A small masked spectrogram model, trained from scratch.
Model: 4.58M parameters, log mel input, norm layernorm, activation swiglu, depths [6, 6], widths [96, 192].
Training: 40000 steps, batches of 128.
Data: trained on simulated sounds of rotating machines with and without faults, 39062 training examples, 131.1 epochs.
Rows from block 7, named by matrix and row number. Rows with one number belong to one attention dimension. Each number is 500 + 25 x the weight over its row's rms, rounded and kept within 0 to 999. All counts start at 0. Numbers have three digits each. After the name is the row's rms in percent of the matrix's.
# q: window attention query, key and value (stacked) (model.blocks.7.attn.qkv.weight, 576x192, the q third), inputs 0-191
# k: window attention query, key and value (stacked) (model.blocks.7.attn.qkv.weight, 576x192, the k third), inputs 0-191
q.153 092:486502469425473481492443498485489520481519480482513532492498481442510483507480537478465500508514507531513543478494513474458535526477523479497477490507460489526496477523482526514550510489537520512507501456507505491536526514447516488499482540516501474477532485506512501470523525516469500547543464436502504499499506506536524494503518493503483453529466509461501492519504509533483484486469525496517525486454475510502528525438498512517464469481498518551513485504438504542543480515516535526500531490534495516518475479463508476462494483496511504521527538534494526525497497538495514491
q.154 087:476463490510484540492555474535476508485528512475536551494475472487495563485467498467487485480498500506531485482480471521456529502499482493506520469481512514527446493486473487530544493461494566471548457514501482504516476466513515490462525527507512544516518476515509473489524508492538503519482549493502549517490496498510470502460539494527507555515525494496486509481502504477529494469487505544527479515484525490502469532459496491494514524495483510499507465455470502513512477518466464501491507512502472476474477517531506492463519518516506516433544540502513484516455528479465530525
q.155 087:497486467485514518453496449465498501483492518504476478459510493508524512524493552432498508505508504506418521450523467497522527512516523526525514469462476486504479524546512512442495550464493485510538484499505491498492498494504510515520474499487508526479492562530522457470531475522544553499517518500489484508492504506509461513496526503503479525541478508493494495498479535482472524491506528461511511476516515488463532533482455512457487531484497483513520537519473491528496432484474459489477524545538531491491532489512535530463536523510493488502535477494504505471508511491495505494
q.156 095:460500496513437498519486509500494496477455537490513507488548500509510475505478518515476490520509529530486502461494505494517543522482544505524507489471488534483504510526460557489460523460485512476498519492541536477484490488503503506447531491481493508455520511485525496496480492441536529523446495522474504512547510524500504480524524466440494468511509505473534495480476505524505473512490522491510504452502509552482525444513477545535512578485519481508498500529484533503478408538507507514483532477513489513499485514519508517498509461503498486501497523519511477504478494464497470518
q.157 089:488531523461495517472486502499501468486524521531517499514481519457516498504487531454499495506482525531522495563489460515465512490524514556514520480554494532496533488473552531527456512489521503527482526531532518519464503505519475488464507504482478517512514554547547500464508481516502464490493496495492498487449511520484473446475501477472476527472531517504532478539483513521484499482505511488536504476507490507485519486486544477483491512530458525516500447506430492505508451542459463488480475493498460530501514450505505475478491503534533537512500482500479498518497489475506465531
q.158 101:514522495514483475490520473479512502489520535494542507472544484485507504466520466477467481494499511493539510541505494520507519532490460482505508465541479510511550515548530500510491503509506487502482496466459538466494474494519543523498531511464524533471532458507519488504508531532498541460548522447490461499497493502477464521510479525446538508468513473465480524535490528477509515539523516499457513534522506509541470506452472513528482571455474511505541494508495516496480532504495474505534504484490482493470492535470537505501519478505468487510472512470448478488472492475473470485
q.159 102:467471491478500502507502469525511508548522513499502497456502494465510492499516511458465476516522500502487552512484474521506503516456499528535506514460484494534497495479557498486520523521528509498534465504532521501499503452508487517496503477445535525495487513480543482567556538522514501493509510534525474519494507452503518479475502489521499482554483487519494490524454520509467504451535514461483488502445509521493477482468529458528481524460445543493473488505505489495507498513456501523450501513482498499495476504486507531512536466524477535482532507485440468487544537508513500494
q.160 089:499513458488512507500509526449472471486491487520499498504493518502511501521563523526513508465498506484461509541466521524527514504510494473543508505482513509525480527465525500498510475508530523505484502520538495495448501490485512475505476485505506488526495559493539495503542496483492452476465524498493497526484477526457542458504500482544457545480534524491504516493539494477482524525523501518517509531495524482511484481553523532478540417515459473499510498473491467470516497479462500485453503578511477500490464477479470446462558499507517482494499503489530471522484485518506505487
q.161 089:488524481514472507522558555535487472472515503478522500456527508554504489541521548490510553509473519483468493482456478523517471509455514488489505521506517523478488478444495478492477480474505550493564485526499488444476476463518499493477519524494513494503492474475486526496491509478524534470497531524493502523522485532499501488528520510514512501507483486519483527508481500520502501486521468481539520496495458491492500454502511491507485407466500514437513495531493448488507488474510508510539487514507481449532517487518541473490522486543509482479485530544522499526491481538505513482
q.162 089:503472451487536541473511501523490483528542476491494546497499471485505530482499460507495494466524498502506520502489524482495489503491480532507486477443523481465496507523534466489518541534474508492499514470510461494490518504536519480512520522509469438546478483504479503553527531473500456518489526474542498491457479479485473477551498481516505502514453522478504528469531491527509498518440521535492554481515514487494523555514521512475477533492492479479469544510507498485493500497513524494536519450516479526504449494485490493432525549506508495501496515489530521525485539500474461473
q.163 089:480518499503556486449504521507502476503535474514513496500535482504490445465458480498511511479535516460536505484511521454432495520483499444506509520533509516463477478523505507539475549494475518467514486518510525530513521513483491466513538523505531498473460478511523512500546470516465549525493495510472501539524534494530490522491509522472539509519495484485503528517530524479509466507497480486466489508512541473517518520492530533498487510455461471490517489509510452519501520485538513501521528453440525515502479495503517490461449527533484500471499500513479481502530505478463489440
q.164 090:511503510507481546492473484536486515537475510466467479498490505510482461478461511549493493462492486493511489455489530448551510502510477494429594482478525534514489529474456508504504510507516500509476484519551492524558480499498501483502496479473521473551506486514501487475500464475532526535485527463522464489518493518528499467478469482485485543508495465489507513535478538469508515523534496475504489515524503467484496483451510508490496538507533528503521496489504481525504497483502530491494512551453499492538480474556503475500485486515515516538484449529484503497488531478483520526
q.165 088:464531513460514495481466518519490478490513514483522463504524488528509517476450505447439521483512504468488537518477473510498498510507509516521532476525492475501492492508505510540508495476498485465512483486503460473528529519511531508518489512478525500522514480512534496468505502500553498508527488513511457564567512511517483517508460485477477488527504514502487497511498519493504512530478525529507453539511501517522505479494530513525506423472505529492475482530452495526468508511431442473544456534476470504462474564461521503537475501480491510516503495498500500501511544482485542483
q.166 094:491495531498522538449500543501506473506492495469500536502506490515459481493474540469521527496528481438470499487485510495561520494560494542532477512533493488452498497498520513485519507451477478487505506522473505469488500507524474488512499467532501457514543489497546520544555545501514505529487527472498485490485509492518526499496530515500468464530493506436497527499502498489491477511486531510470465470507520486502512512468520502526477479512528495519468479480530542519484435480536439477490539539488499546534499498545501484466494536507509502503494494480487459483482509481496448498
q.167 085:479490485512478480517478487517520533514507537498533527489467494491478465491449484435487468556481549510485478488485518499501502482489510487491446501499453467473501460554503523512495525495501484493481476504498468534527478502512483532483421495524513504520520500453528521507570470510509539519547492512506518462490517493549509504473485506525523524498457483541495471508471495517493473520522516487483464508505491527491500466479507505496526480492532529501488557527494510497520493506507460526539481495511568505487503496517495536511516513467457545521457524484481474502495490479470498548
q.168 085:510498483506493503548483495571558482471454497449525548517516488512494465526502508517474476490537530528527493522491522460477548497485509499485499501502488520505451497474505507441495502450456539480503504546522484512550517502502504500493516533504519517506510523524503492457513485486478494528500507473498508523458469515524455463439473512499481523475498481504532506485470531473469535529514534502488511508524489497517528492509498514466473502463462496499537485498509498484498457489510417503503510491545501521519539493500514504495492537471538541485440487508497467487476537500514503501
q.169 095:509470534478521528475488488478484520502503521542498487514463461523532515502465498518524460512469481511506510487527429441509501512502513481482508505477499499476483480523509474520524520546464455444493485507526507537530510510530543512461519448505502506520505496506520493538499491491470518525465493493554510480522472451512471536488508516512490470494513506554459502488507498503514486551515509513468507493447513537513474482508445551546524564517511496483508506490488531532493552451488487499509532493494509478527495493493512507469544465481515500477480470513509467511513473471499490464
q.170 100:498547497514520496491512481511509514542528521474494504517479502491521471516482518501528447507485518537498551504453490498470496479530505480478472509499480511549493490526500466473483499520505521498462473503529465539463522529498452490535506471502503463495508444515482487487491523510553496492498481528535510487476463483479544488518516520491519540490465547557523495463504509465536501491504471534533553510532485458538447509556491533497538504480498486507478488474482490495512554490512490565518477497498484492505506481472473439500469493487521489503481502458469511494508514450512505494
q.171 084:498465511510472492512466487502485483548492483515476435495512512497478510539462445492542510473521541537485548470469542487483505482530464521449524495523513478448464530521498536499526484481466526484503517543529485486482484506465458477534483476521526491511507456451493537495522514498525476492507459553507504522485460519501506485506468484490519528504470500485491508496513480521528498501547535530489485539513545495501486512452512499499532490508537503482509500505452497503484508511472485552502537466558531497518499520493500510515479492461467482468513535507535526527469487494515476488
q.172 088:554511482543528507505486482480515539520464499471510476478493497510496438502526526470469491451512496498490462517482521470542496531475455437516533477569505501500545491516471541490501475495454484497507511539490491480527493472483516491503524475502515470476501465446494514497488518507504536543515485495541486516517504491436466567506514522503534513552492505488471506501482506503494493498518542516484478516477491508489510508455470476508472518484482490478495494540513519529513496516476454506464560523496529470529491535488488526525510505494498532491491495501494521512487539462483538462
q.173 090:479478513505535440533464528513455557515523494515521519508487510522508486556524519585477494505495480504525511517503513520495475489550477499522485564521464478469530446498480501497513490469501481494479544490519449509471502494506465531508494464505516536458488452521468490498501507480511488510498512493537487462510478482490506488472461545500519528464504494521503514521508500522470484502526481516430490515480512501511474492508458508519499487475467518483491529460473519501537531509458515530499514492507463476560505508508523518534524483479473492498493480509502527487490490464498564490
q.174 092:509449492452493507497464492505487424487495492489523543489517494498512529467504523520504490513500498557503505536468501493474491436484512519497498461473487531497507504511502518508476473486515543479536502487490554513529498476549501483540512517472508482473504453472510502517486478479506476486476518488535528518521533499507510473459483456487538528489497507515530489527452502524452488520515546522540463553498512532479472488513493484512522477489460535471529492499504549472521513548476513513480470474478481532540500514496520493483510473514446474488542527458468527489520484500503528521
q.175 086:544495488470535506506487473520518507466451545504522494508538514510520507513511499510452484534483480500515513516525481526473467492546488479512483541507461522507509478524475533506474496538512504493483488475499490476526486497472511531502510486506546494529509464517495467537482515513525548494491492519474499503476500487501489491506495531484519510515476495442516441523469509541499509515461516511455484498544528496504496526448459494459439433545530499488468482552506517521488468497463487525476481498528469506499561537486487531460505495473481458540474527477517481505507529504524524488
q.176 090:519465476520485501493530495542458494475535534539525450501454512477480499498513500472469485458507510445493476503561548525504537520524524519503490512570524480453499466515485488489484504475518510475516518472488521483484480541491532475490549548504470516534471490491515504488525491508491528518478513486496443508458473508508511473538497507494540511515472520567496490526515498490505529455527483532452524458486493518483509486461504476496533476505523509496486473528504536480472488517526456494488503509527521507492513483505505494535502540502479490511457446461474512497484533479524494501
q.177 089:475531509545519442485464523484519525460511494505476485492479484504530506521537536520448500524468487521492448519492493549563497524527469501524484487470531498515503519485514524508505471483478555492504546511493552514501473462495480534498482501470490466479537517481485508486470515515491543456481502511492467485498466500525475483531504499516479543483533492507487465503538532522491510503444500509507499480499494499502474438508530507522475460482462532487525511507486518475476477506530478498444535492466527503540488449511462510502514488519521531506517493536498481499540478514487561496
q.178 094:552497532489521487502470504496514530516460506444500491504470495463458528477510482475526485447494488487507545521496512455522495473507518530478491516456470500487537551541459460504540480497475515510544487476453464501480532483473471551512535419522470492478487463492491484513501534503476537477511488506517479504503558528483530498537495507526515484520445507458497532517495471514489504481502520510512499549492523536529506510520479519500481490510456546504509480480481486487504523507502473523511508487518513460504477510460529514454537495502509501520491479527516519513521519487537514475
q.179 096:508470498547538481471499533505450511489499457526498489529461498537491500508555474522490540471488502473497525506465501528486475505530543546500500524465489430468484502435505502492508458474444513502503508548502514496538514494527464495516505478510509505494464518511474543508510486483477463511477462507517469506493490506505535497527454497534497511474536510505512513475522504481500475525491501525497522507484466469496521525505521495475491576530457490537449521509482547504458487486502495506524523458519505485463535484522495467488489524542526497509480460504534476527497503523504528495
q.180 082:523524466519529476557486532511562445499511540497530518507506495486475514459512465466501491511513499487467486470512495489532519493468543489498491491519507490484508507533518517494507494561427477519487533478463459499549499485512497519523511499510500513466461497497496505498487490536524530475508499468509520488526499494480498539487544464497558482537477475514521475474466553467510440494473489489478477477526465520536498505474496517501508470523545546473532491498554487512508528493470487526483483490527489509490491520499492516530491507522523482476441476474462500481487471488496550495
q.181 093:479503530488451505486470447555502480529494513500521441486512487463457474493467507495503469494524501502487481515505470523503509502459489517510546532507533519521479508500551452460495509500478446510482462505515501546493485500479483531516490496530501526496512490499496514495581514464500487483503530466531519487499465529488471489484523456486498499519497473542467533508479472464463521547523578500518486487503485537482482532513502543479513519489501503495495504544559528519489470494519510537489493542504503509467500487493543506465475500486501504482465482467498500535501550481507518484
q.182 088:513493489476515522499481488475485474521488499533509498496542503460503535507489445441501491524536482486497540517495477484485493564433511513507546471517474509516507532483511521472503507512492533518483514457561499475507432512512510552506499477499499475515519463496502467489496451503477502501522552520518474487507494518500484507507528486498496509507507521525523503501535481526442520488485522464521510527532477488553507491514497521523508470526478499529466505475532504454531542516498501518469502504481496513521457472493525514499508499485499527512555487533465444453432491472491478474
q.183 083:494500491477541443496482507501481494499530527558489515510495502504545524489499549530487510531479489492461467555496452503493487524488466467480500507454493459510485518515469528528533447535492542543484536498468527508513485466493545495465512493482485530481491518499499513483530498457519499468438532460518500508513536519453466507462534511521502512482547495538505527545489463519501498471476521520532478487477491536525479501491530483513475494526518481513456469502493486512480512505495557504499463486499539493501494550475473473491523463524495501500497498526491482452511515532493477490
q.184 085:525508475551482473533547498516515495523554490487455459496500491508483484478506531480449504498453478450547517525506544509455499475490478495521514471482510528475556497516455492500515465474516523520493481465524536500504470503508504513484479519508520518514478531516481488472502484491517510498513471480499446502451507473527479536550521538501492482495499531485490536506476534504466495515498503472448530449471477491502475502501498493526528469455504545496554503522487517467544514500482492530438509492520562513503564541484501522493503484513506501527490504478500473485501501498495482502
q.185 090:449527515501500490518512548525541491500514492503535519471504478551515512507532504516477520560502526475527509475511543505522497501479494479543497509473485556497460487523505505447520479510469498478501496505475499482477536520522474476505497483450528449496511542485488471488499520466555527487511477461506496519522500466534474507516515497488544518486478499479487485490479523490459477508454509505456472503505486494523488491475517511491516558409522507483487518468552490475504502501448506505514490516485506525492481480486489470527484524490501526527469536451477547527536495507498534474
q.186 089:514512494495488499531510498483503511507528492513516493539485505552487491521485519504509499495492518519487553469462466485487452517474472475514490523483535486574482484498486486478468495463516523460505540526490508540476511511507495493507482531543449517455470511516523504515460484508512504468485479529479476537523511440491540498525470500518471491471512473464535478506503452530513480586492547480516502486506469466453530488498481486486524481530510513535522538531471488496469447492510508489484490475524468493506488467512492507533517532496523502454506482553498492529537467522497510514
q.187 085:469472498482470491514510490475493468532499525522532457507532506480499528516500490492501521530468521531498540479530510499457455479507502507518464497500515501524533493515499530482490497511463498527446528488532489490495462507494510494484521468470505472559503508471500534514455446470518456483521532515486518500527508490505498504523527493470470518491530502542469524495549444518507499533517545465478505500472506490518516488511504462453527542464512515476557487485527505519496498507525493492458499536477472566446501517533493521422500512491504458517490455481499501499545505508505502509
q.188 084:510528491558523514536448508447521467473482528516486533521500461505537469534463513498522532495515501475492517548469527486518490480520470526525497510488459515477514526520489493516481489534538530491462474497491499508492473530499550466493500500537467464487545476537508486535463483450534507508497519464481494505545530459491504476494504489487482466514521527487499516518502542494514519456495540494531508502518556444505507481525474478472512492491534491530483495459459507472503474507507502496542500483518497487513483482484466484448486482459492483516544512518514541461461506518489528512
k.153 085:491528479495448467501527509456452522492538488526517495512518518473493531494503489558482538440510509496483518464488497539474472532442549480527499525530507501476536492477458516524490491471488545504524483507474490526534511476527530479498474520502491520507490496456457504495470480496522503507495548518454518527469453486524516484523555466493503529498481478499510492515509514489512490491521465464564457541475497465514496494478505489520516480482460510493520486495546477465530491477521508476549496528477534503439521491492498505466547488530503492491524511528507488530497493523494513499
k.154 094:493479507497476489519483444511500505447487496542529484516511483458473504496468507462491474488543518503471526520506513510444496519474522430495498524503514471518486506508513507531482477498502483461509493466489517523526527519549523547499529540502528519440496495528489515518494474519515544500497476513516479518508513492530484537487518485520479526484518496445449485463480490516485495434486544451494475477528495473505534492485450503518509588525508531525511502532490527470490462500509528515497483492488510508486511499497488526491531478509438528484547524506490514525505502491493529464
k.155 094:503509486531500492511484518506472453510470468483485486484542498454534520470512471528461521471515508484515497508477495495478517493452520529514472504480524520543488525495525500482493472517453532565498479476494500434559501545506517469486506481492482527489486477524500504535505512507491490478483533507515475499481532494518515494484516502483520520491481500529551448475497479483451496495492556480497525502543487539469516526495468529484453551556515494504487472528532486477498483493509511516522497478480491549516513525494510549480555489478495473480511481524449448506499512516468473540
k.156 095:522466493531491484519490490488475502498500541544496498473497524519492494486538480534524478449501494480506503532509489481516513517518530451477462496532482478490496470501481514520516504520474521494501544527462496493541489506499548494484523510524506498468516490503511545505482456491508442493458502456497530523467555517481537469525481532486503477497498529483506470465531525548466534500505536473477483517560478500456521506512482476491516519526463505488506519472449469526491510511462489504469517514557512503453474495495519463478552550495484469494508538552499471453490512513509474505
k.157 095:480501490492475511501530506512492506501524503467506500517519543470461470524464493468485516496492493498479467529516519511504481511457519470472514495563514527510479495475514499501509507557517461523500498497487534440521472504473537467500498478480493521477547471494550510593506473495496464511464522463502524489506505545459505479507514498526510509509488461477525501516526485546473476484484445511515472459488518509514503473483532454490481491522523517496500504523541471482503490515503498442469510472491522587504496492494491490496550469530506498518535544522475482486479530520506509473
k.158 116:527521491519492447493532481514519501497501498482542473506476510534503474504553501512545479506483494500578479512454463547485515495524518497504502519481525513528504514473538466497449482470539497496501458524515547485467493488513471511525531534525499507449478468508470485507460496435500491452460508475514495511487511489502505484521503524528500561473511514488471499488488482509494496540537492501472551473537491462515498504556530507502521496457495503503495546498505485440477518503523494489493463468515500512508500471489441488504514526532485512508518507513507458516452506535510502474
k.159 113:501507486460490481503515504446479491503518490499510491523489497487516514512528502456497529507530517489527513531525501543501531525497485452510484507515475488517545507493547448448476475503486495533517503508520529488485496505520557515523497490489469525480484515551509484504481517508493510480507513503501443490465479496518479517503491455527488518549485469448474490540476501507462549458548524509481460472502483494505534496508460469529445520539504558512465523473494448479483507482467533465514467488470534514539527485470495560509514488505493517526514498534468503484498495544506472494
k.160 091:506484494451519528487502463483507482514544523492479498451494490430509474493445487492540497495519467480461485547509494497517494498480504502482517493492521502523519517464490463542537538558475456528507494475532508524496508497506515473488499494508486487534522517495559493479553461529518516502515497464520469483479503538428497491499521457493487491498492471480457530480489499527464504468472550513550470490469468521512498500485493490495481471500506527483528493505512537538536486522454499474500550544477501505521518482516513517488551459532496509520484509479513476508518535508496529524
k.161 105:508458462483513499477487531480526431472508471466469489504472500464496463524525471574533478476528513471477492539508494475578500478465512481458478544483443535479503512519477494490523506499512518494544509494536500485499472503514486486499570509509524454492522523493516480485517476496462534510507521511520510481509535502500504497493508486479527485480489520476479478527510517481519480475474550499530499512477523553495485513477473527535509508451494528465481497475516533523498486493504468508503518542473502499516481504504513474458493515509469483526516535498475555520530495525466543513
k.162 096:529501531469538487484456461549516516531486503530535519526548484511526507504468512474476470523535485479488530486451487521493527507497485504507507447473507456482474496493474504544469495500477477497524499494489514532484501509465505531523489515534467483510487529509528454492524504531510494536492447547497497555495471506521555521470552499487527470561443506518498476474481494517513483465464502448501505486537498497518523471560498505481522472508529506481493475550497497511498491510494510473530472501480490479494441483460491502465511523498486527534490505483491500490537530468491487521
k.163 095:509505487511494475489484483562450513517513504547498505492503508522527503497498506514485462461470521516544507483510497551439510453542528502514476500504519517455556480493477504527495518503493535449503519526515507525469505485493490488508479527486513479488566531534505466467503475502509468470511484502465514470515495537526484473494501507479476581495526520463514508498490455465504526516536469462464499489519482501464477484500494515495498531508511519472544479502479532481532489481520486512487459533524508508482490472472477553496495464489523475511519540463493534502494451488504511552
k.164 096:530506537469477440487455475513508481514496521482483468460505536540488493542528499495505498537493486533508472508498506494499463493500506522480494488474537502532503495476521514507434525464546490535473527518501546516491500496492491495508493490485510539489510486471482533501470529570509522452491491506485502472534480529506539442500447500497511517496529479466553483522488521512486516482493487481508496541518472513489496474465508502519499579550500502491544477526502532484479501525496527515487495469512442486504481470512517530480498462530507488444485474495462509523548472505492500495
k.165 095:477508516470517507478515517493450445493475512504520488530513537506496501465491517494496484457460500469509532531516496559469508487538510475512517514527502492514517490499484475528532484533524502480548497488512476484552515472546540499494518525509528528451516478476492489558526527489508497491463485554543450509505528499496482490529504494506521492467522498477486489497494524513477487485566504522489445489501510485523475471524480521530520456465493543504490494526486514479431473478473502488507455485474498487515518492485501519492515511482524455494530479499481485523482496457555550452
k.166 099:514486520465493505519552521509469463490491501479547438478530532478525501498531502479507519545500543496500537518504542500483502498501529510473484501500491525470514526508479531494444517492477515514502535478463505482474487467487489482535544554486471519486520489546516497478555480521523498476505478501522492525456533526480493542520519531491519465497480516536501468490485504480459495465473497477501508485528523497486519484489489500497507472499503483483487492588486519509541472485440441512514513481493480484511517511510515510505508469554476467526470506438449491482522480490521497528
k.167 088:529560510463486467531517491486546504533523521507493532555489523480490490496493525498446498487481507528510506516522481509491511512543505469493491520545528505497491510501512475493464481514483531518497516501478504473485521501528498489456462504487523551437463465508508547499505516480446517498519523512471537517515521503471535541531476494493513478495483519463519477506495496494519445496507436541493487545521502530459496511454513523509486508473454508517420456467471488492515511526532520499510520489452494501515499529473512506504501519520509472490494528519457480481465493455524482502
k.168 087:527497547517451492494501514531458506444464492460505556475543500474475491522534495493455509517500491507524503496495511481546493528513530491527567482503491534442503511516500513517494501495472522489504495481527554442497477503498488480494516517439559521488513467504503472476498486496487518460504475478492500472502499538497461438524448506484525503506489487477518510501486510537528511488530466453518504510504516527497521539481503470478507502491450532515519496529456515493489465537494468526496513517480511483494542502504523501489515530495457481558518528509479514501465497521540475485
k.169 097:501497562458508502497453462515472506534494524530510503490501518548501493497513514483473482550482485516476547507492475503426501508472506497510488512525486476536487485473498483493452506488507508490482491541527446537522502548492482528492509515512469507520495491503495540455479503552495460499552510561511501484525509472540530503505517511500431489492491543504461469517461488503526502515526479493536486508536489482487510487556481471502527472490507493503503504476506490500510532523502475536494491492490465493510496502548527530546509448486525505472500462501466450500497469448478504508
k.170 110:504576502484512488468469516531567525565539559490496519520454492505473502475516537463482484575512457530482486482489537511532513473499492465476490479531477489522510485548485479533499477517501531490503469491492491532511500479516526524496510499463524484495478508462500520515475488518519536492531501452497481491490480480525475507467486521456486507498487512509475534500495502463490491481501513525491487514496512465557455503505491488507511441473468520516523526477540475486495524511522497533479497529466483498470504486479539481521483483528528522491494456445471539494492500505504529491
k.171 094:539525482510534466512500517508502515515472489525504534466509489503528501482495463505520509492502524538480505464515536487518524461505519477464503497448474482466499496499495529535497476481509526448499539483457510466507508514486534506534491482524528470544470469497476512485502505505482550515499445525509489450536440468473525528498489502484527511498508453500500563515519505454545492456517524510507471550509503502473521428495468513508492467537525514472477498485485506529502544480528483502505516508510468510501501483536508511514526531514515518488533469485478468512422505480503515485
k.172 093:519511487489459469532528489478508482465480473486516488499490538543508506504582536495523484479460488484508481523487507545528506464538481539507531515485492523463522495489408477472469453479462495495531524489478500503476510501520481468493483466508483517512512471517494526493479521530523524500484487529535522493465522507473514516469463532513516544499485546531522493502503477496477489466510496557457450486507507511495526536522478519496474505512480497475521487497537495468488479511534483509528474502546522472567531520521470509522495508488470497480496481481479504497468464501539533506
k.173 089:503519538498503495517519510459545489528508466477451458527472490544501502510490487509532576469505432513545495485524510467492492518486480494481514544471504529519502478542461473513502475501502490482477482519494499511518481529481460521537507456500522545515504489519496478491481503460486531506522492510501482501491519445475466475463482509472501462521473559487507547528479519498492494498528463516484500504486509475508532495504486530508529509510508536449519532460501509483501549447521505462542527503488473476507490509496489532528512501489540513491475505506519534474515522476492516426
k.174 100:505463500517505480509484517474501464489558500485486522501525511536494511514517556517508498450521509484512521518486488509510478520469482518508492516525516502500503542516452490557508504501510496494503478520541536492515474453522563542483530533467516476473520470487517475532486516477532484489485508474501470541478482495481494506490537488497503524539497459466484550513519453529512500467555456503494483523467515507470481477507518477546498482459513495508492492499484477513497498494488472435475476473516492480492514542496475515512562446542478487451508524527471505483544481516489512450
k.175 087:528513479530510466514515544473500497444503498506522493520504516532543497490541532522504499497484518458488475457542509484497470490541545477526539499539511490444478486493509498503462511540519504502490538488468487478497500493518544455453534500519538508528487443523514475472488451448486480468478509503472517525498502473511486481487511513522503539527508510499495477485498500467500473482550438521452464476527512479496486515494534478473517496500460511554504507503513505532511510506475481543485515528451469540548500498519507527486471519504512493537448482483505496498491531477530501498
k.176 091:519519483522535467485532526497486463504493461488485504516511497468458451453506462516514527533504491491499475516491521516474482522504506523488529534511439492487481464426503507504479524486499466491496488526531498489520542506476507474518476524534540509516529498508531472483521498478446503559506495457517504485482556516507489522493462515537550508507534495527521504527503448511491492494461504550484500492512481452478509519504506468503509533501517456537471517496519501486484493468516471504454467512511520514467514521472509556494500532500488540547454469502536517489500457478516517490
k.177 091:496467500507475540517529486534483464494492480479503462525470489499493511509508527537552517513497488480524519497526512458532479454482463497451493520492490521498501518519514472468516529526496538493542532483519496474481502525473536419529484477511514539524504470480540498497514512488504483517494505512501521480516531479473500516519507489522526536481499514488562502495493497502489488466478473498495496488444501504503499517504472493459539470486481516507486520534494491512515508490466535480514512536510519477485477489483519498453536480493533418434473565531496555480510464523508531471
k.178 099:511535518457517496530500472477511533490500541461527517518506532522500514542537504478498526516483514490462483531489471531528484502439499483534497552493488492453498483505489472477524491473465502482499495495475459479479546475511469524506523512550512477522509489500497488498470526471549541466485502520504482520509487503493472545493486530473482533502471507500467501479457456484497526492490478546484487509501544494529490535555511517497487509442470476464507511555509488490526516481475449505527450476537520474520492528475519534533522488509512495541472477481493477526515526517501467459
k.179 106:493472520498495530510496456555515535536501539469520467489502502514471511537488484483532473493505522506489490503475500472486520515441505483471493465506505513515447507556452498496506503507476483485497519497503466536518502508442441488530499501535484563485513472509536512483494505491516491537490452518548523511521508473492498498475503490496541481570490489553489509493503489509493504564468517510490502504452470518480520530485549492496519458501491514518495497516496515503501475485481472530481509553516473548523456499498519504499482463474506498482457524530447477552502517490490471498
k.180 088:504512488500503449501479500496518536468517506502476525526522492544513514470543530535490471522454483502513462490527453523488476473519509458546482501542503483497499503519464521521500449497531508545489492502493490485496527491489491524510478497504536477428513537510463469489504497516467493480484505519515509509473521505466503525510548513466521530511500484503523481486533506437488508542494477523461487493518542528530443541522466536466452503460452460480483487504496507526503526524497528505535497488475474503511559527493485486473500515488513466517509553500517471492514459499492540483
k.181 102:526537509496505499499506501505541463470529532489521526470519511516471477507533558499454538545493523471461500499495488534508520510482484518530507483457482491483512504485511518494503482500512497490496458512462520462474497476515500531526485516461489524466469507515506493465523487544475481506501498515480536536475565511517549506517469489522474467495502510473520480520462493499463505509467544490460491491522487479445460503476469476512460522477504546533491457518476492481499479532484450515519500488518481508529558491486554513509486493534477558525502503516480477511444509521543485523
k.182 094:514494486489474468516481523519479500480506488503502503493491477498509548541535469454505547507530521484508511509468485532523515499568497540540484498482530502544554505454544456504502499486507479528522492506532504477451501482462517524521552495462487499482513507528485494502523504507507462448485485512509464515524453504499470466536518489509503471503517504490465525485547443498509530441492513495525517473486504510566470490507491506496479498495506519471495492507502496475509465526516459423484490530517512492490471492433487479484554520512492537492546486486509490517501506498519503484
k.183 086:496474493495461541504503523458486485480488474548511493504491511456484494520477595487515523484510491546466542519501485483558506492526482489509480483518523513529485497451474515536506521476521495481526463554523508513501522522520486487528530499525473475484529529467542483505500519488559459513484454513482516494493479424492505487457488489533490502516538486519510505501481486517495526488510498523554483504506512523480514515534503455483508478501507468508481449521506479490453467491467523503457448497480504496492514520490512478512490486504478460474543549501498522528524491528498504478
k.184 091:491508474518510495513495483485506514521532486500534538539452484472516507527538510491541512469471501459512501530515473506508514529509484514521469538512483483530491540502537490460490485471518477529495513523514496527467519546491578489487548515505485516494528511500476501471500486482534545464509521443475524494427482472473456469483491467529517530471485495507499482493544553484511490511530463499518543503508500494518508512520494511493462477518500479502485526465493549449507528456453489520479494464499523492481530472499494497487456547502502505500493507477539506474451496522481476474
k.185 096:480526525550548501527490462512520512487482503527527501512520466503512494508542523516487484503497506473544523498515521511496497487533516488481467543513485485508533491544492475504453451541491465513485488482510512521457509504500491478511503540508509507486455447501481502488463525551495508495493488455479483514444524448481471508512478494499457524474486526473536496512450515493509521579471538474466517521487511490564550490520511489502460510487477520495490529505467500496486475506496536520480522511480525498519496515539527526490507481501554457467513476501515471494463483501479482448
k.186 096:469482515473493496501499514522499501514487500461472531506474486456480510532482500496497475484502541526482541496521520525508468462495484516450477477488488528508467525519493493523556563491482534471498529476493468476546433512520521495460494459520517487489502477511454487542524480494510508509489519496521512484509507516544551476479494494479516500496475509473509503484475476493533467492452479514510501497515514514487517483521522527469528452514516510502476531499465507543503531476450555533500572490490542519490478526513528474453510475475493456497462545531502531513493541484488508522
k.187 098:497501534532498497466452541522489526481481478512510521515496489493510512534483470485513535503492506484539541499497516505472493496564459514551502491501503481487486514510513490502515445502465478493485448477510524518505509481467546482541517473508473458530513465485489493509486504513500488479511468522483485505470504499523580474522521492485499475471486522421474471499519511530517488535461524493510522493516520456519525440472524522515511497560555477577499481469515496500504514534523484482486494481525472518494521456473500463475509500481513507528490515509509523523483472483532471497
k.188 082:511493530458472498504478496514513544529466465506500470505482504539516503501546530475481497461533480489482503520509461499498499487518510472460499481489543499519492519475475478517523500489512465483524477481459477537497533471523534466502525529531538490541524437498556520506535477457522508494518476484532483544478450474494489516520530501505441491509487509542412517461512468498502482495527506507524530522500504497501493504484505474509470500497527506438508489496546473493518543478478513511524501486503528459492475499494458474482495507520489526485513477501520506497501522543547493558